config.yaml
encoder_arch: "efficientnet_v2"
model: "contrastive image-text model"
dataset: "patchworks of several textures"
train_examples: 72500
image_size: 64
crop_scale_min: 1
horizontal_flip: true
translate: 0.06
tokenizer: "word"
vocab_size: 40
loss: "softmax"
embed_dim: 128
encoder_norm: "batchnorm"
encoder_activation: "silu"
encoder_channel_attention: "eca"
encoder_depths: [2, 5, 5]
encoder_kernel_size: 3
encoder_stem: "single"
encoder_expansion: 4
encoder_widths: [40, 64, 120]
text_encoder_causal: true
text_encoder_width: 128
text_encoder_layers: 10
text_encoder_norm: "layernorm"
text_encoder_norm_position: "res_post"
text_encoder_activation: "swiglu"
text_encoder_mlp_ratio: 3
text_encoder_head_dim: 32
text_encoder_fused_qkv: true
text_encoder_bias: "all"
text_encoder_qk_norm: false
text_encoder_layer_scale_init: 1.0
text_encoder_parallel_block: false
text_encoder_inner_norm: false
text_encoder_positions: "learned"
init: "torch_default"
residual_init: "zero_last"
optimizer: "normuon"
muon_scale: "match_rms_adamw"
learning_rate: 0.005
momentum: 0.95
nesterov: true
orthogonalizer: "newton_schulz_5"
adamw_lr_other_params: 0.0022
max_grad_norm: 1.0
max_steps: 18300
batch_size: 256
epochs: 64.6
lr_schedule: "cosine"
final_lr_fraction: 0
warmup_steps: 360
weight_decay: 0.09
adamw_weight_decay_other_params: 0.01
Rows from block 2 of the text encoder, named by matrix and row number. Rows with one number belong to one neuron. Each number is 50 + 12 x the weight over its row's rms, rounded and kept within 0 to 99. All counts start at 0. After the name is the row's rms in percent of the matrix's.
# gate: MLP gate (text_encoder.blocks.2.mlp.gate.weight, 384x128), inputs 0-127
# fc1: MLP up (text_encoder.blocks.2.mlp.fc1.weight, 384x128), inputs 0-127
# fc2: MLP down (text_encoder.blocks.2.mlp.fc2.weight, 128x384, transposed), outputs 0-127
gate.251 093:55 50 62 16 25 54 46 50 35 55 51 37 42 63 50 61 52 44 55 44 39 46 45 58 50 44 40 48 54 35 68 50 47 61 42 47 62 56 72 44 62 51 49 64 23 57 43 55 54 90 64 48 48 60 51 64 60 43 59 30 74 49 14 39 34 65 53 43 43 48 64 54 55 46 38 63 52 58 36 46 53 44 65 59 62 52 48 69 46 49 29 52 38 15 52 59 51 53 62 67 46 41 49 52 46 49 50 62 51 67 58 50 41 53 48 52 35 39 54 17 48 52 44 45 49 29 55 69
fc1.251 089:49 51 54 23 24 49 59 67 43 48 74 65 41 65 52 56 49 59 49 48 72 51 48 60 57 61 44 49 54 48 49 50 52 40 44 48 46 37 51 35 57 51 30 56 70 47 66 58 53 47 43 28 64 65 46 55 50 56 50 40 34 64 27 44 46 66 49 52 58 46 60 43 64 47 50 56 53 52 43 48 44 51 59 32 68 42 00 34 23 74 35 45 30 34 43 60 53 44 63 68 40 50 52 45 53 48 41 55 58 44 34 44 48 71 48 55 22 52 59 54 50 57 44 65 38 46 57 66
fc2.251 070:66 66 52 29 34 54 26 47 59 67 65 56 40 35 41 68 32 54 46 41 57 67 66 51 49 46 62 58 41 47 52 41 35 52 31 55 42 31 45 45 41 66 18 54 51 44 61 51 41 45 36 70 55 74 50 45 56 30 73 41 45 67 62 62 43 42 45 47 58 44 50 39 58 50 44 63 50 55 42 32 36 39 65 37 65 55 35 61 37 29 41 39 46 36 55 53 47 60 83 80 37 47 41 63 40 45 60 53 62 49 52 41 65 49 38 61 41 43 50 38 72 56 30 51 52 59 57 59
gate.252 143:67 61 48 60 66 37 33 48 44 57 25 54 47 61 47 47 50 49 54 51 53 54 40 59 54 44 48 51 66 63 55 31 42 63 48 43 42 43 53 61 42 58 38 55 58 68 74 50 29 43 39 33 58 66 67 65 41 65 47 46 35 63 21 42 74 68 78 38 35 41 46 41 42 58 50 48 51 55 36 40 51 52 63 45 37 55 22 45 47 42 71 46 39 27 46 51 37 81 41 06 38 50 64 56 56 62 48 57 58 34 52 63 51 43 36 48 58 51 54 53 37 51 59 48 53 44 60 47
fc1.252 136:36 44 53 51 65 65 55 37 54 42 67 48 42 45 51 61 49 52 45 51 35 52 53 52 57 57 49 41 48 45 44 68 58 33 46 48 59 57 69 38 61 48 57 43 28 42 24 50 32 62 60 63 53 25 34 44 57 42 41 59 63 40 76 47 34 42 13 69 42 57 61 62 63 49 51 44 56 42 59 50 45 44 32 55 63 41 85 48 38 38 57 50 52 63 52 58 55 06 61 70 61 41 44 40 41 70 44 53 45 70 45 35 52 49 68 65 27 49 52 56 49 49 58 50 45 50 45 63
fc2.252 262:27 51 36 77 42 81 40 59 38 32 58 53 48 30 61 45 48 50 60 54 31 54 65 31 46 57 39 45 31 43 27 65 57 25 34 36 34 51 52 53 51 53 63 34 49 35 39 48 42 52 55 55 66 52 32 51 58 46 62 36 47 48 70 73 42 44 40 76 44 49 48 48 46 51 48 39 51 47 67 51 66 39 57 64 71 44 41 57 51 49 26 51 78 64 47 73 59 41 45 53 51 40 38 53 62 48 37 48 51 62 56 28 72 56 49 38 40 57 48 46 58 37 70 65 61 44 52 41
gate.253 087:34 52 48 61 45 64 42 39 44 63 67 68 52 61 72 75 57 63 72 46 45 52 45 53 61 45 53 39 54 63 42 55 45 55 52 49 66 49 62 29 53 37 58 47 12 62 44 52 51 46 63 66 31 57 47 48 40 47 43 54 14 42 47 50 38 24 74 52 45 58 29 50 62 53 32 45 54 36 45 48 43 71 43 30 45 29 49 50 52 42 50 47 47 29 60 57 48 51 46 35 40 55 63 56 20 64 42 50 54 58 53 57 54 64 54 48 47 48 53 38 34 73 68 67 37 51 39 69
fc1.253 081:63 54 44 59 41 54 32 51 56 63 38 77 46 66 40 66 52 53 40 64 71 50 51 32 42 58 61 33 51 26 59 62 37 50 40 47 49 61 47 58 41 58 64 42 72 63 72 55 54 46 44 66 67 36 51 24 53 58 38 29 71 54 26 56 47 45 66 44 53 49 44 54 54 50 40 52 47 42 46 38 51 40 46 48 43 56 31 35 67 62 82 51 28 13 56 30 50 36 62 58 61 44 36 54 70 66 57 56 42 53 56 44 49 56 34 41 47 36 41 68 42 46 48 45 34 53 56 47
fc2.253 102:37 57 50 52 82 60 44 62 47 56 22 46 47 62 47 46 44 48 67 58 69 56 71 46 65 35 42 33 54 34 44 47 47 37 40 55 41 55 56 63 56 47 64 35 53 61 63 63 32 40 31 38 40 34 46 55 33 57 63 61 22 41 41 56 55 69 55 64 41 63 36 48 54 48 53 65 60 40 52 27 55 59 33 46 61 26 50 35 57 60 32 50 71 65 41 61 53 36 53 49 42 63 52 37 30 61 64 69 35 54 51 44 78 57 37 40 56 55 62 46 48 47 54 66 39 43 31 63
gate.254 110:57 60 63 43 41 60 45 45 47 47 64 41 47 53 54 65 39 69 46 41 67 56 46 59 48 51 58 99 37 24 46 54 39 49 31 62 45 41 41 40 47 44 30 39 41 54 53 52 69 58 67 59 48 34 42 47 51 43 62 52 22 48 51 58 57 77 43 45 72 64 44 38 61 57 42 57 34 54 45 34 47 29 49 45 69 55 34 69 44 52 49 40 46 52 54 61 77 38 71 26 46 52 52 50 24 38 41 39 43 60 63 26 59 41 52 43 61 56 52 47 56 65 41 63 48 45 45 48
fc1.254 098:48 46 50 18 88 54 43 48 44 55 38 45 56 30 47 51 53 22 40 45 42 43 44 46 57 51 39 33 47 48 43 48 66 65 71 43 38 57 55 52 51 44 48 55 78 48 61 46 71 25 43 19 42 65 56 59 52 34 40 68 66 45 33 62 51 51 40 50 40 71 64 66 49 55 56 49 54 56 44 50 61 50 52 62 39 52 71 45 71 51 32 58 67 65 39 58 21 56 31 68 40 53 60 55 49 57 42 60 47 40 36 61 47 36 44 53 58 52 43 72 45 43 44 48 57 55 40 67
fc2.254 082:51 34 51 49 46 42 54 25 63 58 40 74 51 51 57 56 56 44 53 65 58 50 44 39 30 51 51 58 56 45 57 59 45 62 71 48 57 62 59 50 47 58 48 54 44 52 56 48 47 52 64 51 37 59 68 33 61 44 33 46 54 31 52 51 29 46 41 55 73 56 53 70 55 52 29 41 50 38 32 47 45 39 49 70 36 43 62 25 58 49 80 60 61 47 61 17 52 34 61 18 63 55 41 53 74 52 43 42 64 56 68 60 41 29 59 57 51 42 46 53 27 59 57 32 36 75 37 46
gate.255 085:47 46 35 45 56 47 50 61 66 62 41 47 67 49 45 43 54 34 49 34 69 40 32 53 57 68 38 42 53 61 53 42 52 87 65 56 48 50 55 25 47 53 53 41 41 55 41 42 63 58 42 67 42 52 68 53 48 25 40 81 54 46 41 64 41 46 55 43 20 63 44 63 59 54 46 52 61 43 45 33 65 57 51 48 61 51 60 46 39 55 50 41 65 53 46 51 29 53 61 45 38 69 62 54 44 65 73 67 38 43 39 62 41 42 48 66 48 31 38 34 66 48 49 53 85 48 36 76
fc1.255 085:49 36 49 69 65 52 39 36 54 61 66 63 48 47 36 54 54 49 34 59 40 41 30 57 49 49 40 58 37 56 57 58 48 45 43 33 59 44 63 51 32 33 54 48 33 43 42 41 69 65 57 71 47 33 57 58 56 50 64 38 79 43 45 49 55 62 78 65 70 43 46 59 57 43 22 47 56 66 51 46 53 31 50 63 52 54 31 34 55 75 36 56 60 61 66 68 68 51 62 54 37 39 52 44 64 90 44 68 54 40 37 54 40 45 65 41 37 40 50 31 44 52 44 46 50 33 52 41
fc2.255 051:61 41 37 66 49 44 58 51 50 49 29 71 32 48 50 40 56 42 56 47 37 51 29 46 60 56 58 39 56 56 47 49 64 41 48 50 50 79 60 43 50 54 53 54 55 53 35 44 52 55 36 59 47 55 55 68 55 76 28 51 53 50 41 48 69 42 42 70 18 52 52 59 55 53 68 38 55 41 59 44 52 52 56 49 27 64 70 66 34 62 34 50 37 71 28 58 63 39 29 61 57 43 43 31 53 32 37 52 43 70 52 52 33 39 55 77 37 58 28 48 38 37 54 54 63 21 58 41
gate.256 092:58 58 56 60 31 53 56 42 61 55 77 51 36 62 32 63 54 69 58 54 31 43 41 62 55 47 45 35 52 55 49 58 34 40 43 31 46 48 64 36 36 55 55 58 48 48 15 51 34 16 54 56 44 26 50 70 48 63 66 58 75 53 68 52 78 37 46 55 42 52 45 52 50 64 58 54 52 56 41 50 49 46 53 44 42 28 44 69 50 39 33 58 59 37 62 48 56 53 43 31 35 64 44 53 52 81 43 45 40 53 68 49 72 44 46 54 46 34 74 60 47 56 45 32 54 53 40 58
fc1.256 095:50 41 38 33 27 58 46 44 52 54 50 18 51 36 55 54 40 51 45 43 58 67 42 57 41 40 60 66 47 49 53 51 47 44 34 44 66 45 43 58 48 47 64 55 60 37 62 37 22 62 52 77 39 27 44 61 46 35 64 26 39 59 71 43 61 59 51 46 61 53 32 34 61 42 45 51 48 52 41 50 61 58 36 49 62 55 80 31 65 60 29 39 91 38 53 74 57 51 50 46 47 40 51 39 43 63 55 57 54 50 38 36 52 34 59 51 64 58 46 72 54 57 54 58 38 50 55 34
fc2.256 118:48 38 63 61 30 61 65 63 39 68 47 69 28 54 51 61 28 42 56 61 52 53 61 43 60 47 36 55 62 59 32 49 49 55 53 49 52 52 30 69 61 61 67 12 56 59 40 49 53 46 56 37 51 26 28 41 51 64 43 48 35 48 41 56 48 59 40 46 52 52 64 40 43 57 44 35 68 35 42 39 39 27 65 59 36 36 37 57 49 53 62 71 26 67 52 24 60 41 44 39 56 60 65 50 49 57 53 56 36 68 67 32 62 54 37 60 45 58 64 47 58 40 51 45 33 72 43 53
gate.257 100:57 49 40 11 50 56 46 49 56 68 31 49 45 67 42 56 50 50 64 47 81 51 54 48 62 35 43 41 40 55 58 43 38 79 54 44 41 54 53 61 41 62 23 57 46 62 58 33 16 59 52 39 33 62 46 51 56 42 50 71 63 51 53 45 54 51 69 43 44 49 42 37 32 61 58 46 54 58 31 40 49 55 54 69 39 54 21 41 58 49 67 45 25 60 49 57 40 67 44 41 46 32 53 62 46 72 57 39 42 59 49 53 34 41 45 59 60 42 52 69 39 56 34 39 62 37 46 63
fc1.257 102:43 38 39 12 21 44 55 51 64 83 23 60 48 73 57 37 53 57 49 45 68 53 43 49 57 52 49 73 54 46 36 53 34 64 53 60 49 45 44 74 52 53 67 55 59 67 48 52 54 55 52 27 37 38 52 13 42 53 57 63 24 38 35 46 45 85 64 44 36 46 51 51 51 50 52 48 39 36 38 47 51 51 59 49 42 42 49 47 54 69 71 48 34 41 53 63 54 70 53 78 58 56 51 59 64 54 48 50 58 45 58 47 46 50 45 50 64 55 49 46 51 44 40 48 40 48 57 50
fc2.257 099:70 62 68 52 74 31 56 56 66 59 49 53 36 49 27 69 64 49 49 33 36 47 43 55 79 37 55 46 57 53 68 40 38 50 53 53 68 50 53 54 45 49 39 74 48 45 58 40 65 50 33 59 34 70 65 55 50 43 42 56 42 62 25 29 63 46 42 41 42 43 36 34 57 57 52 52 34 66 42 53 60 45 46 48 30 60 34 73 34 50 40 41 44 58 64 60 36 61 53 41 30 46 36 47 46 47 40 43 54 63 40 58 35 22 62 65 54 59 46 61 48 43 43 30 33 24 59 47
gate.258 096:56 43 53 67 41 61 45 51 29 50 61 48 54 38 44 67 34 53 41 21 37 57 58 76 39 36 32 76 60 58 45 33 42 53 41 42 49 37 51 35 47 43 72 61 53 53 41 52 62 38 54 46 57 45 56 72 57 61 68 71 52 67 55 58 50 40 54 35 44 48 44 41 56 50 52 59 37 76 31 45 52 41 50 42 63 67 56 59 64 32 55 62 47 36 39 61 51 72 52 51 35 46 40 56 54 43 62 61 57 41 32 40 46 42 43 53 28 63 55 26 37 66 23 65 72 72 47 48
fc1.258 104:54 49 62 30 50 52 50 50 51 36 57 48 44 48 44 38 63 42 50 63 41 47 35 50 56 54 50 20 36 59 51 61 60 58 58 48 48 49 54 67 41 52 99 37 34 50 51 43 44 61 57 37 35 63 55 54 62 54 39 66 83 45 17 46 44 35 86 72 59 61 45 50 40 63 51 47 50 56 45 53 59 52 46 62 41 46 68 69 54 66 57 45 56 38 55 60 47 46 34 54 48 58 59 42 40 32 43 48 49 37 40 51 40 30 43 49 70 61 42 49 60 34 61 42 57 26 44 47
fc2.258 121:52 56 44 64 11 68 64 54 55 36 49 68 52 57 51 35 55 66 62 45 53 51 52 49 65 73 52 59 48 29 40 55 46 47 52 31 52 60 53 54 35 67 70 50 30 61 02 53 40 41 68 25 46 40 38 51 64 55 35 49 52 61 41 51 53 69 32 52 50 37 67 48 41 64 66 51 52 46 62 55 47 66 51 55 47 49 52 53 52 57 47 56 54 46 59 60 57 49 38 49 60 65 46 33 43 26 44 34 43 57 74 53 56 78 56 34 59 47 48 52 48 27 59 54 55 62 45 47
gate.259 082:58 50 57 33 51 50 68 40 35 33 37 34 39 17 48 69 40 54 44 42 37 45 78 53 49 35 63 87 46 61 51 67 54 58 44 39 59 56 52 42 52 62 56 54 50 35 58 57 57 61 47 58 48 46 36 27 54 51 42 78 61 56 50 49 54 41 40 56 35 55 50 53 61 52 35 48 48 50 74 37 38 48 38 44 54 49 47 71 73 23 58 39 67 52 46 25 52 45 42 58 48 58 45 27 51 63 39 49 35 49 48 46 59 33 44 46 43 50 62 68 64 72 26 43 42 61 39 55
fc1.259 083:56 47 47 44 99 42 35 40 61 52 21 70 43 61 50 62 49 58 49 52 58 47 59 46 51 51 41 27 47 77 50 52 40 53 47 46 39 46 47 64 41 60 30 60 41 47 75 52 48 40 42 40 66 61 35 62 52 58 51 48 43 44 47 52 43 64 85 48 67 46 67 44 36 55 29 48 33 61 39 54 42 46 49 58 60 45 79 53 36 62 39 53 25 66 45 73 46 74 52 41 39 50 52 44 59 69 53 47 50 54 44 52 40 53 39 45 48 41 52 40 53 47 59 47 44 28 42 69
fc2.259 051:62 38 35 40 44 41 34 48 51 60 60 47 41 51 66 41 49 59 66 74 66 70 38 48 63 68 53 65 64 54 25 44 32 43 46 78 37 44 44 55 67 36 35 47 41 72 55 48 45 57 55 61 62 40 57 59 52 28 51 25 39 45 38 35 49 51 59 52 38 50 51 51 50 42 61 43 37 28 56 37 40 40 63 56 53 62 30 47 28 57 47 39 55 61 65 39 50 37 59 53 88 60 46 57 64 48 49 58 63 54 36 40 60 46 45 81 40 51 56 61 47 57 68 59 43 60 73 44
gate.260 094:44 58 68 59 51 54 21 65 51 62 40 46 64 80 45 52 63 58 41 51 40 50 66 54 52 51 57 33 48 36 54 45 50 38 72 39 57 53 65 31 49 34 45 40 45 57 30 65 58 52 49 43 41 34 60 47 36 47 45 80 74 61 52 39 50 43 72 48 55 43 41 74 74 51 51 69 50 55 38 35 51 43 34 33 40 31 44 58 59 38 42 66 71 67 62 49 61 48 48 48 39 60 46 50 51 51 52 69 49 34 32 56 47 61 63 76 41 53 35 19 45 60 49 58 42 38 44 45
fc1.260 096:60 48 34 55 39 40 52 67 66 50 47 40 35 66 57 47 54 63 48 52 65 48 44 48 56 48 54 45 47 33 47 41 24 43 36 53 43 40 26 70 50 55 72 50 52 43 86 51 94 65 45 77 53 52 43 52 59 57 57 55 57 62 38 50 67 30 38 64 35 46 60 30 36 57 60 46 52 49 40 62 41 69 47 58 45 40 39 37 34 49 62 40 33 52 69 68 52 45 54 52 53 55 48 43 41 38 46 38 53 46 51 29 58 68 43 45 58 58 45 81 64 35 56 48 33 38 57 43
fc2.260 027:56 69 72 36 63 37 63 43 76 40 39 47 46 46 34 69 58 59 58 84 50 47 63 36 67 40 78 65 32 37 73 62 37 50 44 63 46 47 62 80 32 51 56 46 52 57 45 32 41 53 42 42 39 49 39 45 48 58 46 57 45 48 44 39 44 60 61 64 52 49 46 19 65 69 46 50 55 45 38 30 59 64 55 44 49 64 49 61 56 32 37 49 51 61 56 39 54 34 39 38 22 50 41 50 42 35 44 55 61 51 54 54 59 61 43 58 69 59 64 36 41 43 61 59 52 57 56 72
gate.261 108:54 50 64 52 49 51 62 46 64 33 34 64 59 61 29 64 62 59 46 51 48 68 58 51 47 46 54 57 36 08 72 36 65 54 55 39 47 41 68 60 49 66 54 61 67 34 58 45 62 51 57 46 40 84 45 70 60 71 44 38 28 58 44 43 33 18 54 58 72 44 46 38 40 58 57 69 49 58 42 44 29 61 46 51 36 52 53 72 54 39 51 52 44 60 65 44 69 47 47 65 33 53 42 34 39 35 35 45 54 36 54 51 40 40 48 47 49 49 59 36 56 62 50 36 47 61 55 42
fc1.261 093:41 42 60 70 65 30 57 80 67 37 63 49 46 49 56 45 53 60 31 63 54 48 64 58 50 45 58 56 58 15 32 54 43 39 44 69 58 56 30 49 52 47 49 55 39 61 58 58 57 35 62 42 60 64 27 79 51 48 35 40 63 56 31 54 48 37 30 41 53 49 49 44 52 53 45 30 23 46 38 63 49 67 66 55 52 58 35 55 44 55 30 46 65 50 56 54 69 46 53 30 55 44 49 62 49 35 56 44 63 41 46 51 45 84 50 41 44 47 41 35 26 61 55 51 51 57 51 28
fc2.261 051:57 40 49 45 41 57 44 49 42 62 29 43 38 80 60 56 71 64 53 43 69 65 56 42 29 63 41 36 50 52 32 32 46 39 56 37 53 41 44 49 63 66 40 43 80 44 15 66 53 52 49 58 35 49 54 55 52 47 39 33 73 33 39 50 56 54 55 40 58 51 53 56 56 63 52 72 31 40 36 57 44 54 32 54 42 45 58 53 37 53 74 55 62 60 60 50 43 42 51 53 58 73 30 41 68 43 32 44 60 48 31 45 34 56 51 37 48 57 38 63 49 42 65 48 19 53 55 38
gate.262 097:54 49 60 36 38 64 39 43 30 44 44 53 62 45 38 59 42 43 47 50 56 39 54 64 61 38 34 41 18 42 57 43 57 47 51 58 52 43 60 39 34 48 71 50 40 51 43 48 47 31 49 79 35 37 55 59 58 41 68 72 77 66 59 75 68 67 41 50 49 54 44 40 55 52 39 53 63 70 65 38 55 44 65 42 59 52 59 57 68 43 40 45 55 26 45 50 46 30 54 68 38 52 68 54 14 46 47 66 40 55 54 50 54 48 57 67 44 58 46 39 43 61 19 62 70 56 50 56
fc1.262 093:43 38 42 42 23 48 68 31 61 35 44 50 60 26 77 45 33 52 59 46 51 56 65 65 46 29 58 84 40 61 47 66 57 59 48 55 36 49 37 54 60 41 72 51 52 46 43 36 43 25 51 71 48 39 47 61 43 60 53 50 44 48 57 54 47 41 51 60 36 55 38 34 58 46 55 30 54 38 48 29 66 40 54 49 60 52 72 76 70 47 49 49 48 18 38 46 62 27 53 57 53 48 63 54 47 52 45 55 58 58 37 48 69 33 49 45 47 59 68 52 24 59 47 57 59 66 41 51
fc2.262 018:56 49 43 56 63 35 53 52 62 53 53 44 29 72 57 43 52 51 63 39 63 45 51 62 57 27 62 32 53 61 52 65 51 56 46 57 62 49 34 38 37 75 42 50 60 38 54 58 41 40 26 34 50 31 35 38 34 52 52 63 53 33 43 19 40 30 53 59 44 36 48 58 48 62 42 59 45 40 45 45 67 70 50 52 64 41 63 62 55 51 50 31 42 39 33 43 46 64 47 60 54 48 68 60 49 54 60 55 37 42 22 75 65 72 24 67 51 69 54 43 59 67 59 70 57 52 53 61
gate.263 096:56 44 54 53 49 57 48 64 38 49 45 43 50 21 40 59 49 31 47 48 59 56 39 68 74 31 32 37 53 36 50 57 64 65 53 56 53 39 73 45 51 46 39 40 36 55 69 40 74 61 51 39 32 64 74 44 72 40 57 57 44 67 31 54 45 51 57 56 55 74 26 48 64 52 66 51 56 43 50 31 52 44 53 60 54 55 53 66 56 36 37 52 48 75 39 75 68 46 44 58 39 55 48 49 48 32 41 67 44 42 60 32 48 34 46 53 32 61 38 51 65 52 30 52 57 25 50 65
fc1.263 117:66 62 55 80 60 48 51 47 58 45 32 36 33 19 51 50 45 49 66 46 62 59 69 58 49 31 45 43 47 20 57 57 43 47 51 50 31 42 44 58 48 54 38 44 66 46 63 43 50 63 53 54 48 32 58 27 59 48 67 43 49 64 47 51 62 57 48 54 49 51 41 36 56 53 50 46 46 51 50 47 52 38 48 38 46 44 43 67 49 55 29 46 71 74 50 82 73 63 49 38 57 45 48 52 44 65 39 42 61 45 34 38 59 13 49 46 55 55 57 71 45 44 50 45 43 08 53 46
fc2.263 036:41 78 48 44 59 59 67 32 74 48 32 51 42 56 67 41 53 48 70 51 50 46 71 35 42 64 47 64 51 46 47 48 44 41 51 56 37 53 52 32 35 52 43 44 28 57 53 58 41 62 53 54 66 61 46 38 56 22 41 46 72 45 44 54 39 47 45 46 49 55 59 53 78 32 53 52 56 32 59 51 45 25 60 38 54 37 37 20 41 42 66 57 59 66 39 40 42 58 56 61 64 62 35 55 37 54 59 34 38 33 48 78 47 58 42 58 53 35 70 61 47 46 39 31 47 51 31 70
gate.264 119:80 53 49 46 50 46 43 48 61 51 60 70 36 40 42 58 34 69 60 49 57 58 67 50 47 37 52 46 51 40 64 49 42 50 57 51 36 52 54 29 48 58 73 39 75 51 51 54 16 28 54 57 43 31 54 56 44 58 77 36 66 45 53 49 58 47 36 40 66 46 40 49 55 51 39 45 45 50 45 23 33 36 59 34 54 52 50 82 51 46 29 50 46 30 52 35 60 64 71 47 64 42 39 46 46 25 51 54 53 46 16 49 56 48 40 51 40 41 62 32 51 60 38 44 52 37 55 71
fc1.264 126:28 49 50 54 64 49 48 58 51 49 30 23 53 58 47 55 64 29 33 56 35 38 41 47 63 65 44 33 45 81 39 54 58 50 43 45 57 51 63 61 49 56 24 52 45 45 69 50 80 66 67 24 43 45 47 37 54 37 27 66 33 46 54 48 46 26 57 60 36 59 47 45 46 52 47 53 49 57 57 65 55 61 42 76 51 47 48 40 40 50 72 50 52 53 55 58 29 41 41 50 44 50 52 52 55 98 48 50 40 59 60 46 52 62 58 50 60 55 49 68 51 37 63 35 53 51 60 63
fc2.264 135:38 43 56 45 44 44 49 67 57 54 47 45 43 33 41 56 74 29 44 67 33 29 40 43 69 58 41 49 45 59 30 57 51 48 60 36 64 59 35 66 41 46 38 43 52 65 33 54 54 71 66 31 43 65 45 36 48 39 27 62 64 34 16 68 48 56 49 42 37 56 44 58 41 49 45 57 45 47 51 60 76 53 46 74 36 48 38 47 49 67 60 54 41 55 64 70 35 55 42 52 52 71 62 48 67 69 48 66 47 44 41 65 50 44 46 37 81 45 39 65 41 50 60 34 40 53 56 47
gate.265 125:53 59 36 44 61 59 48 59 38 57 53 54 42 77 41 51 59 54 47 43 48 50 56 44 52 56 45 21 49 27 48 24 55 47 40 52 44 41 52 48 43 60 72 48 58 57 44 44 54 62 40 73 63 30 56 36 56 62 56 71 66 62 59 49 65 57 63 60 09 48 49 53 56 50 58 63 57 55 42 51 47 54 50 48 50 54 41 36 36 51 54 49 39 63 35 63 39 52 37 38 48 52 54 35 45 00 58 61 55 46 36 55 33 68 53 63 37 43 49 55 58 47 35 49 49 33 52 59
fc1.265 106:61 54 46 32 49 50 37 49 57 64 97 58 51 78 39 52 69 65 39 51 29 54 55 45 47 54 59 30 43 35 60 32 35 35 56 47 49 49 53 45 47 42 42 53 53 58 27 55 37 45 50 81 52 66 55 18 43 50 53 52 61 48 60 49 69 55 87 57 34 46 50 66 53 52 53 63 53 64 55 50 42 66 33 48 49 45 43 60 43 50 41 42 53 50 58 40 34 34 45 22 42 64 55 42 58 28 47 44 62 34 42 69 46 56 47 38 57 29 47 45 58 59 43 51 56 54 48 56
fc2.265 151:60 61 45 35 40 67 40 59 57 48 66 44 46 45 36 65 62 62 44 58 36 55 48 50 67 74 52 59 52 69 43 28 35 35 55 44 52 54 51 41 41 61 35 51 41 60 38 71 58 56 52 40 55 65 55 35 35 32 58 52 63 55 46 40 70 46 34 43 56 26 47 60 54 36 64 70 42 50 57 53 16 41 57 29 52 30 29 39 40 40 74 44 33 65 57 69 69 52 63 40 60 59 36 35 51 44 57 43 55 57 27 46 59 50 45 56 33 34 59 59 45 69 52 58 47 49 55 25
gate.266 088:38 50 59 62 45 43 52 57 62 42 51 52 34 42 45 49 58 44 28 55 54 65 34 51 49 59 59 75 59 76 35 42 39 54 42 68 67 37 54 39 46 62 68 62 35 33 45 52 60 42 62 43 67 47 42 47 54 47 24 69 29 49 37 39 43 33 51 43 42 45 72 57 48 42 30 60 41 61 49 45 50 51 47 44 72 43 71 77 34 43 36 44 49 27 53 63 51 53 65 24 34 42 43 58 64 57 51 47 54 66 61 52 51 57 44 63 30 41 57 82 44 55 45 54 53 41 58 76
fc1.266 100:53 55 50 64 54 50 22 24 41 65 48 54 55 66 51 46 38 58 58 51 54 57 61 48 54 24 54 44 58 30 46 64 47 48 49 53 45 52 53 52 53 37 32 47 64 50 71 48 16 22 57 14 47 66 47 29 50 42 60 40 21 50 52 53 56 58 44 52 48 61 48 48 51 55 55 39 54 41 38 41 45 52 41 47 56 43 45 75 61 50 19 45 56 43 47 33 44 21 60 60 44 35 52 55 60 67 52 61 58 55 66 36 65 41 40 38 64 63 39 49 61 46 62 55 53 80 42 62
fc2.266 027:52 41 60 47 23 46 35 39 25 50 64 37 53 52 64 39 52 46 45 58 57 53 55 40 38 46 33 36 71 47 46 44 62 38 69 46 51 52 63 59 60 48 52 47 37 51 79 65 56 38 39 84 47 46 58 49 53 45 60 48 30 41 37 54 59 49 54 57 59 57 55 65 50 45 77 70 68 41 49 53 45 51 46 49 45 24 67 35 44 31 47 73 42 31 60 52 62 64 35 68 54 75 50 27 56 45 52 47 50 48 42 48 66 31 64 46 54 50 38 69 44 40 69 58 44 27 35 52
gate.267 100:52 55 41 79 49 58 45 37 47 34 57 52 49 53 43 57 52 58 43 49 57 49 43 53 57 48 33 30 52 74 59 39 47 60 56 64 59 46 68 19 40 43 65 61 23 55 45 56 67 08 52 52 37 49 65 30 63 48 58 57 72 53 55 63 61 25 55 51 22 68 61 63 59 48 39 72 51 62 56 62 53 52 48 48 50 55 34 61 46 50 44 43 24 34 44 55 39 67 40 51 44 62 58 43 43 49 37 39 55 42 15 60 47 53 49 39 51 37 57 42 53 59 50 50 54 47 46 69
fc1.267 099:37 53 48 53 45 56 50 57 67 53 55 55 46 41 50 51 52 25 47 43 56 49 55 43 53 64 53 41 46 57 46 56 51 70 63 47 71 57 56 35 47 52 31 56 40 49 77 47 76 40 46 70 38 49 57 84 52 28 27 56 52 43 50 61 33 17 46 44 43 62 55 60 64 48 46 55 54 45 69 60 65 50 45 52 45 55 17 49 51 64 22 56 31 52 50 43 23 53 55 05 56 64 53 56 47 76 46 59 45 44 51 58 47 51 60 48 41 44 39 47 54 53 56 45 53 50 50 70
fc2.267 105:38 73 45 35 54 44 53 50 47 47 32 29 52 41 46 47 45 37 51 61 47 41 50 40 33 48 63 40 63 44 53 57 54 49 59 71 55 62 82 51 62 47 47 42 56 42 87 66 35 49 56 44 57 60 44 43 47 45 63 51 33 38 81 52 52 56 48 47 34 55 52 57 59 39 50 36 53 49 81 51 55 35 55 59 47 50 42 55 52 43 46 50 41 44 51 65 19 67 66 40 37 41 53 67 71 80 82 57 57 50 48 47 54 48 49 61 56 28 49 43 57 58 44 31 70 34 52 63